A small contrastive image-text model, trained from scratch.
Model: 15.8M parameters, encoder arch preact_resnet, text encoder layers 8.
Rows from block 7 of the image encoder of a small contrastive image-text model, named by matrix and row number. Rows with one number belong to one channel. Each number is 50 + 12 x the weight over its row's rms, rounded and kept within 0 to 99. All counts start at 0. After the name is the row's rms in percent of the matrix's.
Before each channel's rows are labels from the 100 images, of 14848, where the channel reaches its highest value: "responds to" is what is common among them. Only what is clearly more common there than usual is listed. The data: simulated fluorescence microscopy of cells.
# convs0: first 3x3 conv (encoder.blocks.7.convs.0.weight, 256x256x3x3, each kernel summed), inputs 86-171
# convs1: second 3x3 conv (encoder.blocks.7.convs.1.weight, 256x256x3x3, transposed, each kernel summed), outputs 86-171

responds to: cells: six to nine
convs0.47 046:50 50 35 37 38 34 58 31 47 47 46 53 43 45 38 47 50 45 50 48 31 46 44 50 54 45 49 42 50 58 50 39 44 47 45 49 31 54 50 44 63 50 43 50 43 40 50 51 41 49 38 42 29 47 39 57 39 50 72 44 48 53 50 54 47 50 50 60 41 86 41 50 49 50 50 61 23 79 46 36 50 30 37 54 54 00
convs1.47 053:25 58 45 50 55 47 48 52 49 41 52 47 51 44 52 48 50 46 59 50 38 76 42 50 50 55 53 41 47 42 52 50 57 60 50 47 23 18 43 45 49 50 52 56 54 47 60 03 50 36 50 48 50 53 43 47 51 50 23 49 51 43 46 48 51 51 50 37 47 32 47 50 42 52 33 38 77 53 52 52 42 67 49 45 50 46

responds to: few cells; cells: one or two; fibres
convs0.153 118:39 50 64 50 42 76 69 48 48 48 50 50 39 43 63 43 50 50 49 51 52 48 44 56 58 63 56 56 46 64 50 43 49 48 50 54 64 59 50 48 49 55 06 41 60 50 47 42 42 51 81 50 56 50 89 48 65 53 82 36 40 53 44 54 99 50 60 30 59 18 55 75 48 51 34 63 58 39 72 50 50 48 63 63 42 43
convs1.153 102:43 52 52 54 52 44 51 50 50 44 55 58 48 27 49 51 50 49 49 54 37 33 25 57 56 00 51 45 57 75 51 27 45 63 56 45 13 45 50 61 49 49 50 49 46 45 42 52 50 44 45 50 56 52 30 54 54 48 32 47 43 56 56 53 46 53 50 43 50 15 47 50 45 44 38 19 63 50 61 50 48 36 00 58 34 44

responds to: cells: six to nine
convs0.185 068:50 47 21 33 27 25 53 26 32 46 50 48 24 49 47 47 50 50 48 41 35 50 46 48 51 42 29 20 47 54 50 40 27 35 54 22 07 53 52 50 43 50 41 48 40 30 52 40 50 40 41 36 51 47 53 56 52 50 43 46 50 48 44 50 49 50 25 61 50 76 33 52 43 48 48 73 44 43 53 36 50 54 47 47 35 42
convs1.185 052:17 50 46 54 47 29 53 50 55 42 56 50 45 38 50 49 53 50 41 47 16 59 39 54 48 68 61 39 57 35 57 47 56 05 53 45 46 30 44 46 45 46 50 50 46 52 29 45 53 55 46 45 54 42 30 45 50 50 21 50 34 47 54 48 47 39 49 05 47 42 32 50 16 59 39 47 46 49 40 50 50 40 56 50 59 50

responds to: cells: six to nine; ring around the nucleus
convs0.192 059:53 47 39 30 36 37 50 32 43 47 46 61 28 44 62 43 50 50 48 37 49 45 31 85 50 40 42 43 44 39 21 38 48 58 60 43 22 58 46 53 44 42 50 52 56 40 60 45 26 35 32 57 65 50 52 41 79 50 47 42 58 57 48 51 53 41 36 69 37 60 44 48 52 54 42 52 48 37 42 33 74 55 50 58 14 28
convs1.192 060:59 61 50 51 52 02 54 49 46 23 44 50 54 65 55 50 50 47 50 48 34 66 35 87 50 46 50 44 42 59 48 49 45 21 50 46 43 40 54 50 49 47 08 65 58 45 34 55 50 42 54 53 60 47 42 62 56 46 30 56 49 47 28 50 59 49 50 54 50 32 23 52 38 50 45 64 62 59 50 50 45 54 52 51 56 45

responds to: cells: six to nine; bright spots
convs0.217 076:50 48 38 41 47 21 58 31 40 40 60 47 21 29 40 46 50 47 45 46 56 35 44 48 44 53 53 17 50 69 55 34 40 38 52 23 42 57 52 47 47 50 36 37 38 21 49 43 44 40 43 46 37 50 59 42 29 50 45 45 33 42 42 46 30 50 28 33 48 59 30 39 47 45 48 75 46 69 44 38 45 33 29 57 36 36
convs1.217 058:21 50 50 42 53 58 66 50 30 42 75 50 47 36 46 53 55 60 45 54 68 69 44 64 50 75 59 50 50 49 50 45 54 60 64 48 44 42 48 46 48 50 72 39 48 37 50 28 48 48 48 45 67 50 44 48 55 55 17 56 42 55 50 55 77 62 50 22 50 53 49 50 30 57 55 50 72 60 59 50 43 61 61 52 25 46

responds to: few cells; cells: one or two; fragmented nuclei
convs0.71 057:50 50 43 50 46 07 53 37 46 45 53 45 30 36 40 50 50 50 37 42 51 46 23 47 42 50 62 06 45 62 64 30 45 36 51 24 35 49 52 36 47 56 32 31 37 22 52 47 47 47 29 47 46 50 45 48 50 50 42 34 31 48 46 48 16 43 34 43 46 52 40 47 52 36 46 66 52 71 46 49 55 16 44 56 48 21
convs1.71 047:30 50 52 49 52 54 66 54 32 44 50 52 50 44 46 47 52 54 52 46 61 63 28 64 40 83 50 43 58 36 46 44 58 62 62 58 26 46 47 59 48 50 65 50 43 55 57 13 48 39 52 50 46 52 53 45 54 53 28 40 39 49 46 48 76 65 47 41 46 52 58 50 46 57 37 53 97 62 50 45 46 57 60 53 31 36

responds to: few cells; cells: one or two; smooth cytoplasm
convs0.89 193:53 50 50 57 51 53 64 50 78 54 50 33 50 49 50 63 50 50 39 50 54 47 50 52 52 53 55 38 50 68 65 53 50 49 71 50 53 41 57 99 52 38 56 40 47 52 50 52 52 50 69 46 50 50 81 44 50 56 50 50 48 55 48 48 82 00 50 50 54 46 50 54 50 50 42 52 61 54 56 55 50 48 50 64 53 62
convs1.89 214:00 50 54 44 54 49 27 47 39 61 50 33 47 66 50 47 52 50 56 50 50 49 48 57 50 45 49 60 48 43 45 53 50 67 84 50 49 50 50 92 55 50 27 50 51 69 50 87 50 48 56 56 49 44 52 50 73 50 45 60 46 34 30 51 27 20 44 53 50 50 53 50 48 52 57 48 60 64 43 45 49 50 49 50 45 53

responds to: few cells; cells: one or two; ring around the nucleus; fibres
convs0.227 059:54 50 40 35 28 37 53 45 56 38 50 55 34 47 56 50 50 50 50 44 46 50 27 78 57 47 54 32 53 48 00 42 55 22 58 41 39 73 41 57 48 50 39 56 52 27 48 29 41 39 38 53 74 50 55 50 67 50 34 44 50 66 50 50 16 46 47 69 27 60 41 42 50 52 53 54 33 51 49 30 66 33 47 63 44 28
convs1.227 054:89 54 50 50 53 50 63 51 44 43 46 52 50 70 50 53 62 47 39 55 38 64 44 69 51 57 50 50 50 48 51 52 56 26 63 50 39 39 47 44 53 49 33 56 56 43 31 57 46 54 47 56 50 42 58 53 50 56 38 53 50 50 50 50 37 72 50 43 48 48 25 52 23 54 43 50 82 51 35 50 50 50 43 54 41 45

responds to: cells: six to nine
convs0.75 102:48 51 38 33 30 11 62 36 41 45 53 43 38 48 35 50 51 46 45 43 50 45 48 44 44 38 43 22 48 83 54 46 31 44 51 34 21 51 50 35 39 54 40 54 38 34 48 43 42 41 39 39 42 51 43 50 47 50 40 52 46 44 44 55 30 55 24 57 47 59 25 49 55 41 50 54 40 67 45 41 46 43 48 51 45 40
convs1.75 058:03 50 48 55 46 40 55 50 47 49 50 50 41 28 50 50 61 54 53 50 18 55 50 56 46 80 50 43 52 35 50 42 59 29 49 51 33 40 48 36 45 49 67 34 44 58 26 31 50 33 48 41 50 51 30 34 47 50 23 42 50 55 53 49 61 36 50 00 50 47 53 50 32 50 31 49 52 48 47 59 48 68 69 50 48 37

responds to: cells: six to nine
convs0.245 059:50 50 36 33 31 16 55 30 26 43 53 46 20 50 40 45 47 46 45 53 40 41 46 50 44 47 43 11 50 69 47 32 40 48 50 29 15 58 50 50 36 50 43 52 43 29 45 42 42 28 40 35 55 53 50 59 54 50 44 50 40 47 47 46 12 58 30 40 51 67 42 40 47 45 43 72 39 57 47 45 55 36 40 47 28 38
convs1.245 038:13 50 50 58 50 43 75 42 30 55 50 50 40 47 54 59 55 53 44 48 16 63 36 50 50 88 58 39 41 46 53 50 69 33 54 50 50 43 50 50 43 50 56 42 53 50 34 30 53 29 47 32 62 50 50 45 54 50 32 45 66 57 55 48 57 50 50 32 53 41 44 50 12 50 45 62 68 58 50 50 47 67 51 50 41 47

responds to: cells: three to five
convs0.229 063:49 50 44 34 49 61 55 42 17 45 50 50 30 46 45 00 50 43 47 44 29 55 51 49 54 55 36 54 47 59 50 32 51 45 50 28 61 52 50 43 45 50 50 53 49 46 41 40 35 53 63 50 41 50 92 47 75 50 44 23 72 42 50 43 98 52 42 35 40 49 33 64 43 59 51 40 48 46 61 41 22 53 52 50 20 33
convs1.229 077:40 44 50 51 49 67 46 50 41 48 43 50 41 27 47 49 47 49 51 42 46 46 40 46 44 58 53 41 45 59 52 40 41 16 48 54 43 54 49 29 46 50 50 36 43 59 15 43 53 51 49 46 47 46 27 49 39 55 58 46 39 51 59 58 54 23 50 06 52 30 50 47 56 48 51 59 40 43 60 55 48 42 44 47 39 41

responds to: cells: three to five; fragmented nuclei
convs0.197 060:54 53 42 49 62 21 47 27 61 53 50 53 38 07 52 58 56 50 45 42 43 45 20 50 45 57 70 49 49 24 52 24 33 30 50 44 40 57 50 07 57 53 50 39 45 41 48 42 37 42 29 52 38 50 61 48 49 58 50 42 46 54 50 43 53 41 39 40 53 36 29 53 51 56 46 54 64 50 42 60 54 43 43 64 37 04
convs1.197 046:29 53 60 46 57 60 53 50 58 58 57 50 30 60 49 39 50 41 51 50 80 24 39 48 51 52 50 43 54 34 25 45 45 77 46 56 04 39 44 76 47 55 55 50 40 47 78 55 47 45 57 50 49 47 50 50 61 53 42 43 43 48 43 46 57 60 50 50 46 31 74 50 52 42 45 33 65 64 61 47 50 64 79 56 36 50

responds to: few cells; cells: one or two; fibres
convs0.175 197:65 50 50 50 48 50 50 47 62 78 50 65 50 50 52 95 50 50 52 50 52 52 46 54 61 44 51 45 50 54 99 54 53 35 54 51 51 49 50 69 44 54 48 47 49 46 50 49 49 52 48 50 52 50 48 50 51 52 57 47 48 35 34 49 50 50 46 50 55 50 50 53 50 50 50 56 53 57 56 49 50 49 50 51 47 50
convs1.175 200:48 50 50 48 49 49 40 50 58 51 49 50 40 25 52 38 50 51 75 47 52 50 50 74 50 48 42 52 50 48 50 51 46 34 49 57 67 49 48 61 50 50 51 52 49 57 50 41 50 50 49 76 53 42 47 50 61 51 42 46 55 43 37 35 50 50 50 48 50 56 46 50 49 43 51 49 64 47 47 50 69 50 53 63 58 57

responds to: ring around the nucleus
convs0.34 060:50 50 35 34 38 40 65 16 45 44 42 52 35 48 51 27 50 42 47 35 33 49 37 59 57 40 43 45 47 77 33 35 42 43 53 26 10 53 48 50 59 46 50 52 47 53 62 43 40 48 36 43 38 50 41 53 46 50 34 45 62 58 50 50 53 50 37 71 50 73 34 48 51 50 52 59 35 39 46 31 50 42 46 59 47 19
convs1.34 047:59 56 50 50 56 40 51 49 49 45 50 52 54 51 53 53 50 44 51 55 37 63 34 64 50 70 50 39 48 52 38 50 46 23 50 41 20 30 50 50 56 50 00 51 50 32 54 41 50 37 52 53 56 50 49 50 59 49 28 52 46 47 50 47 42 48 50 16 50 28 40 54 30 53 32 60 52 62 71 50 45 50 49 50 44 57

responds to: cells: three to five
convs0.101 057:53 50 38 42 33 36 69 41 29 61 50 55 19 50 42 53 47 50 38 42 28 45 38 50 50 50 37 18 43 53 47 44 34 27 52 28 29 60 50 35 47 50 34 50 40 23 31 38 29 42 42 37 62 47 72 51 61 50 29 42 26 60 50 50 47 41 28 42 39 52 29 51 52 48 50 76 44 45 54 41 63 50 36 56 28 39
convs1.101 043:40 49 50 50 47 15 54 46 37 46 53 50 44 71 51 47 50 51 39 44 40 55 28 40 50 59 57 43 50 46 46 43 57 12 65 44 45 37 50 47 51 50 45 50 35 52 02 29 46 48 57 50 56 50 45 48 49 50 31 53 43 46 50 50 38 55 45 42 53 54 45 54 31 50 49 65 71 59 38 48 50 66 47 42 38 46

responds to: few cells; cells: one or two; vacuoles
convs0.57 104:53 53 61 56 48 77 77 45 50 73 51 78 58 46 69 39 51 58 53 54 55 45 43 52 66 54 63 57 50 67 64 45 59 46 50 59 70 63 50 23 54 50 50 41 67 36 57 59 38 57 69 52 55 50 86 49 63 55 80 34 45 50 51 65 83 85 63 44 53 28 64 69 58 51 41 65 52 52 67 49 74 45 62 50 43 47
convs1.57 095:74 50 50 49 48 49 54 50 57 50 49 53 42 14 47 47 49 51 55 50 28 33 30 56 50 00 48 46 56 58 50 35 50 52 49 50 27 42 50 27 48 49 82 45 45 46 44 36 49 38 48 50 54 53 29 50 50 50 30 41 38 51 56 49 52 50 54 38 50 27 49 50 38 41 45 18 67 38 59 48 50 39 00 49 38 46

responds to: cells: three to five
convs0.49 061:50 53 44 52 30 40 63 39 35 56 45 54 17 52 54 45 50 50 46 44 36 34 25 50 50 63 48 19 50 50 50 35 39 36 54 30 43 56 50 42 47 50 31 50 51 25 47 41 21 30 55 37 62 52 73 49 94 54 64 36 40 43 42 46 51 48 47 31 34 55 56 58 46 48 38 62 54 48 61 43 52 32 46 53 20 28
convs1.49 050:17 44 53 46 50 40 62 50 34 64 42 54 47 44 50 49 50 51 46 48 25 48 41 38 47 69 52 41 51 63 48 34 42 50 39 52 21 41 46 53 51 50 56 58 45 49 39 49 53 38 50 50 47 44 59 35 47 57 39 43 46 55 58 53 58 57 48 47 50 47 47 49 28 52 46 74 46 55 53 53 42 60 30 53 28 54

responds to: few cells; cells: one or two; fragmented nuclei; ring around the nucleus
convs0.143 080:45 50 41 41 52 65 50 49 35 35 50 54 43 43 61 00 50 51 57 48 41 44 50 71 41 53 46 62 40 31 47 26 46 44 53 34 58 56 50 50 49 47 40 58 58 42 41 31 35 39 65 52 45 50 81 47 76 50 35 38 56 52 50 53 99 50 47 36 32 46 50 62 41 51 56 30 50 32 59 36 26 46 57 55 21 39
convs1.143 066:74 50 50 49 48 61 55 51 45 10 42 52 50 60 40 56 48 48 49 51 45 46 44 74 50 52 50 59 50 56 44 48 34 16 55 45 50 47 49 24 51 53 42 37 35 48 26 52 52 64 42 50 51 45 40 53 50 49 47 48 27 60 50 52 42 47 49 42 50 14 40 41 55 50 49 55 36 48 47 53 50 39 19 50 43 45

responds to: cells: three to five; ring around the nucleus
convs0.0 080:45 49 46 49 51 53 54 38 50 41 50 53 28 20 61 31 47 36 56 48 36 41 28 58 47 52 48 65 41 21 46 07 27 51 50 30 51 44 42 37 56 50 50 36 54 51 48 44 42 39 50 53 28 50 80 48 40 50 46 51 36 50 47 57 75 50 46 30 31 33 34 53 45 52 40 51 59 51 47 48 47 37 41 45 28 07
convs1.0 058:61 53 54 50 55 76 63 46 40 50 53 50 61 37 49 50 50 53 56 56 76 35 38 68 48 52 51 57 50 64 25 29 53 71 59 48 45 57 50 56 45 55 30 48 41 44 64 20 44 64 52 50 55 50 35 50 61 46 65 48 25 50 49 54 67 38 57 20 54 27 58 44 73 46 37 33 50 50 68 53 50 32 46 53 31 46

responds to: cells: six to nine
convs0.193 114:50 50 29 41 29 29 64 37 32 40 51 48 30 50 39 57 50 47 38 37 47 48 43 50 51 41 48 07 50 88 48 39 35 38 57 30 27 53 50 48 43 53 41 50 38 34 52 44 48 39 36 42 44 50 47 40 40 50 41 49 44 51 49 47 40 50 20 61 56 69 19 44 44 45 50 79 40 52 47 37 55 51 26 53 39 37
convs1.193 085:28 53 50 55 55 44 56 50 57 48 59 50 47 43 50 50 63 54 51 57 21 80 30 53 50 97 55 42 43 31 50 32 60 55 56 46 45 45 50 53 49 50 53 46 50 48 27 38 50 38 49 50 56 50 40 50 53 51 08 41 46 52 54 50 49 54 50 16 53 43 44 50 24 50 44 51 79 52 50 53 36 59 62 50 41 50

responds to: cells: three to five; long thin cells
convs0.230 072:50 50 61 47 39 64 90 37 46 55 47 50 54 45 61 21 50 50 56 50 55 46 47 47 56 54 50 63 50 60 50 31 48 33 50 52 59 60 50 26 46 58 27 59 62 45 56 50 37 59 73 50 63 50 84 44 86 50 69 42 54 50 33 57 99 50 60 31 45 32 62 82 57 48 38 48 50 55 69 42 45 42 56 50 31 37
convs1.230 080:17 50 51 48 50 62 50 52 50 68 38 60 43 24 47 41 48 59 56 46 27 42 35 36 48 14 50 45 54 61 54 34 53 44 40 58 25 50 49 43 50 52 69 47 45 60 33 42 50 42 46 50 47 52 32 43 35 52 39 39 57 55 57 52 68 39 58 29 50 40 50 50 45 39 44 45 44 34 58 51 50 44 32 50 43 45

responds to: cells: three to five; ring around the nucleus
convs0.39 053:55 47 49 49 59 74 56 50 55 52 50 57 34 43 65 42 50 38 55 44 60 35 22 57 59 61 53 55 47 15 45 31 53 50 36 47 60 59 42 04 58 50 52 39 50 34 50 50 24 50 79 54 10 50 73 50 52 50 44 53 45 45 48 54 82 50 56 36 31 41 39 59 54 58 42 43 54 55 46 50 50 40 50 50 32 27
convs1.39 040:38 54 64 45 55 91 61 50 56 50 53 50 54 43 51 43 50 45 56 55 46 17 38 42 46 46 47 46 45 47 35 40 46 69 50 54 41 50 45 60 50 50 50 30 52 39 36 48 52 42 63 56 43 51 44 56 57 51 63 68 36 60 49 50 55 47 47 42 50 35 72 50 72 38 58 35 38 44 59 52 43 44 40 53 38 71

responds to: cells: six to nine; long thin cells
convs0.152 057:65 50 35 46 53 54 47 50 44 50 50 50 22 31 40 59 50 46 40 42 42 50 37 51 67 50 40 41 44 56 50 25 29 47 53 34 37 50 52 26 53 50 48 32 33 48 50 47 46 41 62 50 07 46 55 42 41 50 45 46 36 50 46 55 69 46 41 46 53 40 33 54 37 50 32 55 52 42 50 47 52 52 28 50 27 22
convs1.152 045:13 61 62 67 59 69 50 48 69 50 59 50 51 40 52 52 56 53 53 47 37 76 37 50 52 63 53 48 42 67 46 28 49 51 39 42 34 51 46 50 50 50 54 39 50 42 30 51 50 39 61 53 48 48 45 59 50 48 52 44 47 50 57 57 44 41 54 40 45 60 83 50 65 47 67 30 55 47 55 50 50 63 57 57 63 50

responds to: cells: three to five; ring around the nucleus
convs0.17 077:56 48 26 43 15 56 50 33 38 46 50 44 35 50 46 50 50 50 50 47 46 52 46 64 51 41 40 27 47 56 24 38 35 39 47 39 60 55 47 45 50 54 50 42 46 40 45 31 40 43 72 33 54 50 71 51 71 43 42 44 40 54 50 43 80 47 44 30 56 60 38 44 48 48 44 44 35 52 49 30 20 32 38 47 42 28
convs1.17 057:50 48 50 48 51 54 46 47 52 50 42 50 47 51 54 50 51 56 49 48 31 79 50 50 47 72 51 41 49 71 54 48 42 46 45 50 50 45 47 43 43 52 50 55 54 52 45 42 52 47 49 50 53 50 53 52 46 50 18 53 74 50 68 60 62 31 54 00 50 36 36 50 37 50 50 49 40 46 50 65 48 38 38 48 45 50

responds to: cells: six to nine; vacuoles
convs0.114 076:48 50 48 48 39 60 62 42 34 50 50 50 56 42 54 40 50 47 56 50 55 36 50 34 45 68 52 55 48 72 54 35 46 43 48 41 70 50 59 39 42 54 38 45 51 33 60 50 38 58 73 49 43 50 78 37 76 50 54 37 39 38 43 47 87 53 46 45 49 49 51 65 60 48 46 46 58 53 59 43 24 35 59 44 17 37
convs1.114 078:07 50 50 46 44 77 50 56 42 59 43 62 53 21 46 36 49 58 58 45 21 39 50 33 45 36 50 42 54 53 48 42 49 49 42 55 34 52 45 44 49 50 76 50 31 67 50 42 54 39 54 41 41 60 31 34 39 52 52 41 43 53 61 52 81 16 59 23 50 43 59 42 43 42 50 48 50 42 59 52 50 45 50 53 43 47

responds to: few cells; cells: one or two; fragmented nuclei
convs0.165 100:50 50 73 49 50 74 78 44 50 54 50 57 54 42 76 08 50 57 68 56 53 52 59 51 52 57 50 86 48 59 59 46 57 46 50 55 59 68 50 48 49 50 46 55 65 51 60 54 42 61 74 52 61 50 87 55 84 50 66 41 62 50 47 57 91 50 67 50 37 37 79 77 56 53 54 47 49 42 71 48 48 47 73 53 47 53
convs1.165 086:42 50 49 50 47 51 48 50 51 44 45 53 48 30 49 45 49 52 50 47 28 17 38 52 49 00 50 47 54 49 53 44 43 43 50 52 25 46 47 40 50 51 59 48 41 52 43 42 50 43 49 46 51 51 37 46 43 49 40 37 36 51 52 51 47 40 52 33 50 14 50 48 44 41 47 39 50 46 50 50 52 34 00 49 36 46

responds to: cells: six to nine; fragmented nuclei
convs0.156 049:50 50 26 22 38 45 50 27 31 49 43 50 33 37 58 27 50 50 46 43 33 54 45 55 60 44 26 47 43 26 47 28 39 26 50 34 22 53 50 50 45 50 50 58 40 58 51 39 45 33 36 44 51 50 66 52 61 43 36 60 44 46 50 50 62 50 31 48 30 62 38 36 45 56 55 36 29 38 44 25 41 63 56 44 36 43
convs1.156 041:42 50 50 57 61 18 43 50 34 23 59 47 36 63 48 50 56 53 48 44 31 70 50 58 59 60 50 45 46 53 59 55 54 13 50 43 49 46 53 37 50 49 35 33 63 45 32 31 47 40 50 53 56 50 61 73 56 45 44 62 39 51 50 44 34 43 46 42 45 24 24 50 45 55 53 49 45 50 49 50 50 50 53 45 69 54

responds to: cells: six to nine; fragmented nuclei
convs0.149 035:50 45 62 55 39 07 63 30 38 50 50 50 47 58 58 12 50 50 55 57 44 40 63 61 50 57 50 57 50 55 50 33 56 64 47 44 41 46 50 61 56 50 48 70 59 01 50 46 40 49 48 52 47 50 51 57 64 50 54 50 56 42 49 50 28 50 50 59 34 85 70 50 47 56 74 43 48 63 50 48 18 38 65 56 36 47
convs1.149 038:33 50 46 50 43 75 33 50 47 16 44 50 51 44 34 50 39 50 38 47 11 50 57 64 37 39 50 52 51 26 52 60 46 43 50 57 32 36 48 49 44 49 35 55 48 46 31 27 50 47 54 39 50 54 09 34 48 50 33 41 50 48 50 48 68 26 50 46 47 32 48 47 08 66 46 54 39 38 45 48 46 40 52 47 37 43

responds to: few cells; cells: one or two; bright spots; fibres
convs0.86 070:39 50 32 37 34 30 65 35 49 42 50 45 38 48 48 59 50 50 44 44 46 48 50 50 55 41 37 26 45 65 50 24 46 34 51 38 20 53 43 46 46 52 34 52 50 41 62 32 43 41 49 42 38 47 50 44 49 50 38 50 49 53 45 51 36 56 31 58 53 63 29 36 47 52 56 72 19 70 40 20 71 32 45 58 42 23
convs1.86 045:55 55 48 50 53 63 50 45 49 50 50 48 46 51 50 54 60 50 52 54 34 76 36 59 48 65 50 43 48 30 50 52 47 46 56 47 32 48 50 44 54 50 42 43 52 50 55 21 50 43 53 50 50 50 47 47 55 50 18 45 33 51 50 47 52 57 52 16 40 34 43 52 33 55 45 37 89 57 40 50 50 50 47 43 54 50

responds to: cells: three to five
convs0.1 061:60 50 57 48 35 49 55 29 43 45 46 56 48 48 61 38 50 50 46 52 49 37 26 46 39 56 45 42 47 54 36 34 56 33 42 35 54 55 50 55 50 53 50 47 69 03 50 44 36 41 76 39 59 53 62 54 77 50 62 41 41 50 59 52 67 56 51 33 25 46 49 66 52 53 54 46 56 55 60 22 45 25 52 60 19 24
convs1.1 053:42 50 47 41 50 72 70 50 27 43 41 50 40 62 45 56 48 49 47 54 22 26 37 59 48 59 51 47 59 42 54 60 49 51 42 47 23 39 50 63 50 50 50 57 42 38 26 49 56 58 51 51 47 47 60 43 53 52 28 42 78 55 50 43 73 57 50 57 43 60 54 50 45 50 48 42 46 53 60 58 43 44 46 51 39 53

responds to: cells: six to nine; smooth cytoplasm
convs0.232 060:54 50 17 34 26 45 67 41 42 43 47 48 31 51 39 37 50 43 50 44 33 50 30 53 53 45 36 23 47 71 44 35 42 42 50 27 37 54 50 48 46 50 36 47 34 41 43 41 40 27 44 37 42 52 58 50 65 50 27 50 33 50 46 45 61 56 32 60 47 72 36 38 34 52 52 53 38 53 52 31 54 46 46 50 42 40
convs1.232 058:39 50 56 58 52 41 50 50 43 49 50 50 40 48 46 55 62 50 44 55 32 66 45 54 50 72 59 47 45 60 50 50 53 23 50 46 44 40 50 47 50 48 50 40 51 43 40 21 49 41 55 46 52 47 41 48 45 55 27 51 57 49 50 46 38 49 52 30 56 30 43 54 16 54 53 48 52 48 40 58 47 50 56 50 40 50

responds to: cells: three to five; ring around the nucleus
convs0.91 065:50 47 67 49 54 65 54 43 51 50 46 50 55 42 71 00 50 50 66 52 45 45 44 50 54 58 50 83 50 26 34 46 51 56 40 50 62 65 47 52 50 50 50 62 56 51 52 53 35 62 52 52 53 50 82 47 83 47 57 52 72 44 50 62 83 50 84 41 33 34 88 69 48 53 53 33 52 37 62 45 42 54 71 44 36 50
convs1.91 077:42 48 48 50 50 67 40 50 48 54 42 50 52 45 49 44 47 48 47 47 29 17 46 43 39 00 50 50 52 48 46 55 49 35 41 69 35 43 48 35 52 50 47 49 37 52 50 38 53 45 53 46 39 56 37 50 49 55 55 55 53 50 48 52 54 32 51 58 50 12 42 48 40 50 48 42 25 33 50 51 50 42 00 49 39 52

responds to: ring around the nucleus; few cells; cells: one or two
convs0.15 073:59 50 53 46 47 52 50 44 45 42 50 44 42 40 72 50 50 50 46 44 52 52 42 89 53 48 48 46 50 43 00 36 53 62 50 44 47 45 46 59 57 48 54 42 51 42 43 32 50 42 64 46 50 48 58 48 59 50 52 44 52 63 60 52 51 34 59 50 31 61 42 41 43 53 52 31 48 49 46 42 50 45 46 63 38 39
convs1.15 084:67 52 52 51 50 55 54 50 52 52 42 50 36 65 48 52 45 46 44 52 46 56 50 81 51 50 51 49 56 53 50 50 33 51 55 35 64 44 52 57 48 50 17 50 65 42 40 58 47 51 53 49 62 50 47 64 57 45 32 62 65 50 32 52 51 46 52 10 44 53 43 51 38 48 52 47 56 50 50 50 50 46 42 53 51 53

responds to: cells: three to five; fragmented nuclei
convs0.170 066:53 53 40 36 37 47 54 50 30 54 47 53 31 52 51 04 53 46 48 43 32 38 48 38 44 50 41 33 46 48 51 44 48 44 50 29 58 59 50 50 43 48 43 50 50 20 44 39 29 45 48 41 50 50 83 51 88 50 52 45 52 50 45 46 99 53 41 41 39 59 37 70 48 50 55 40 50 53 65 27 32 40 54 52 18 38
convs1.170 072:32 47 50 52 47 64 54 50 40 50 42 52 55 37 37 48 55 57 48 44 32 53 18 37 47 52 53 32 50 56 51 45 39 36 51 60 28 45 51 45 49 59 64 45 39 52 21 38 56 48 42 45 48 42 26 48 52 60 44 40 43 51 61 52 59 43 57 15 51 36 58 50 24 53 43 67 40 43 54 61 46 36 35 54 37 46

responds to: cells: three to five; fragmented nuclei
convs0.77 071:42 50 32 24 46 70 50 47 32 50 39 49 33 45 52 23 50 45 48 40 50 35 50 47 46 42 39 50 43 52 50 23 41 44 56 36 64 50 50 40 52 47 41 41 47 49 42 42 31 35 72 50 29 51 75 46 67 50 37 47 47 49 50 38 85 50 44 21 45 42 37 56 36 53 47 36 50 33 48 29 14 48 50 50 18 38
convs1.77 068:64 50 52 47 50 78 50 50 48 43 39 50 53 42 41 50 50 60 51 40 52 71 34 52 48 68 50 51 44 68 39 36 38 31 45 50 42 61 47 27 56 57 48 28 52 65 17 59 56 66 52 44 47 47 33 53 46 50 59 51 32 58 57 56 37 39 50 35 50 23 58 40 60 49 54 68 39 38 52 58 50 44 46 50 45 42

responds to: cells: three to five; ring around the nucleus
convs0.31 079:52 48 55 45 41 75 78 30 49 48 50 46 35 44 59 36 50 48 56 51 53 53 45 50 53 50 46 54 47 59 40 36 45 43 50 50 59 62 50 50 36 50 25 56 49 38 48 47 37 44 88 47 59 50 84 48 96 50 57 39 52 49 40 53 99 46 51 31 49 43 56 70 44 44 43 48 50 49 65 43 48 42 62 50 27 32
convs1.31 078:13 50 50 49 50 73 52 52 47 58 37 61 41 41 48 47 47 51 52 46 12 43 39 38 47 27 50 40 59 69 55 41 39 36 36 50 20 42 49 45 54 54 54 43 37 62 31 39 56 40 46 47 45 58 37 45 45 54 39 49 69 53 54 54 81 28 52 05 50 32 47 50 36 42 47 51 46 32 55 56 50 43 27 50 45 53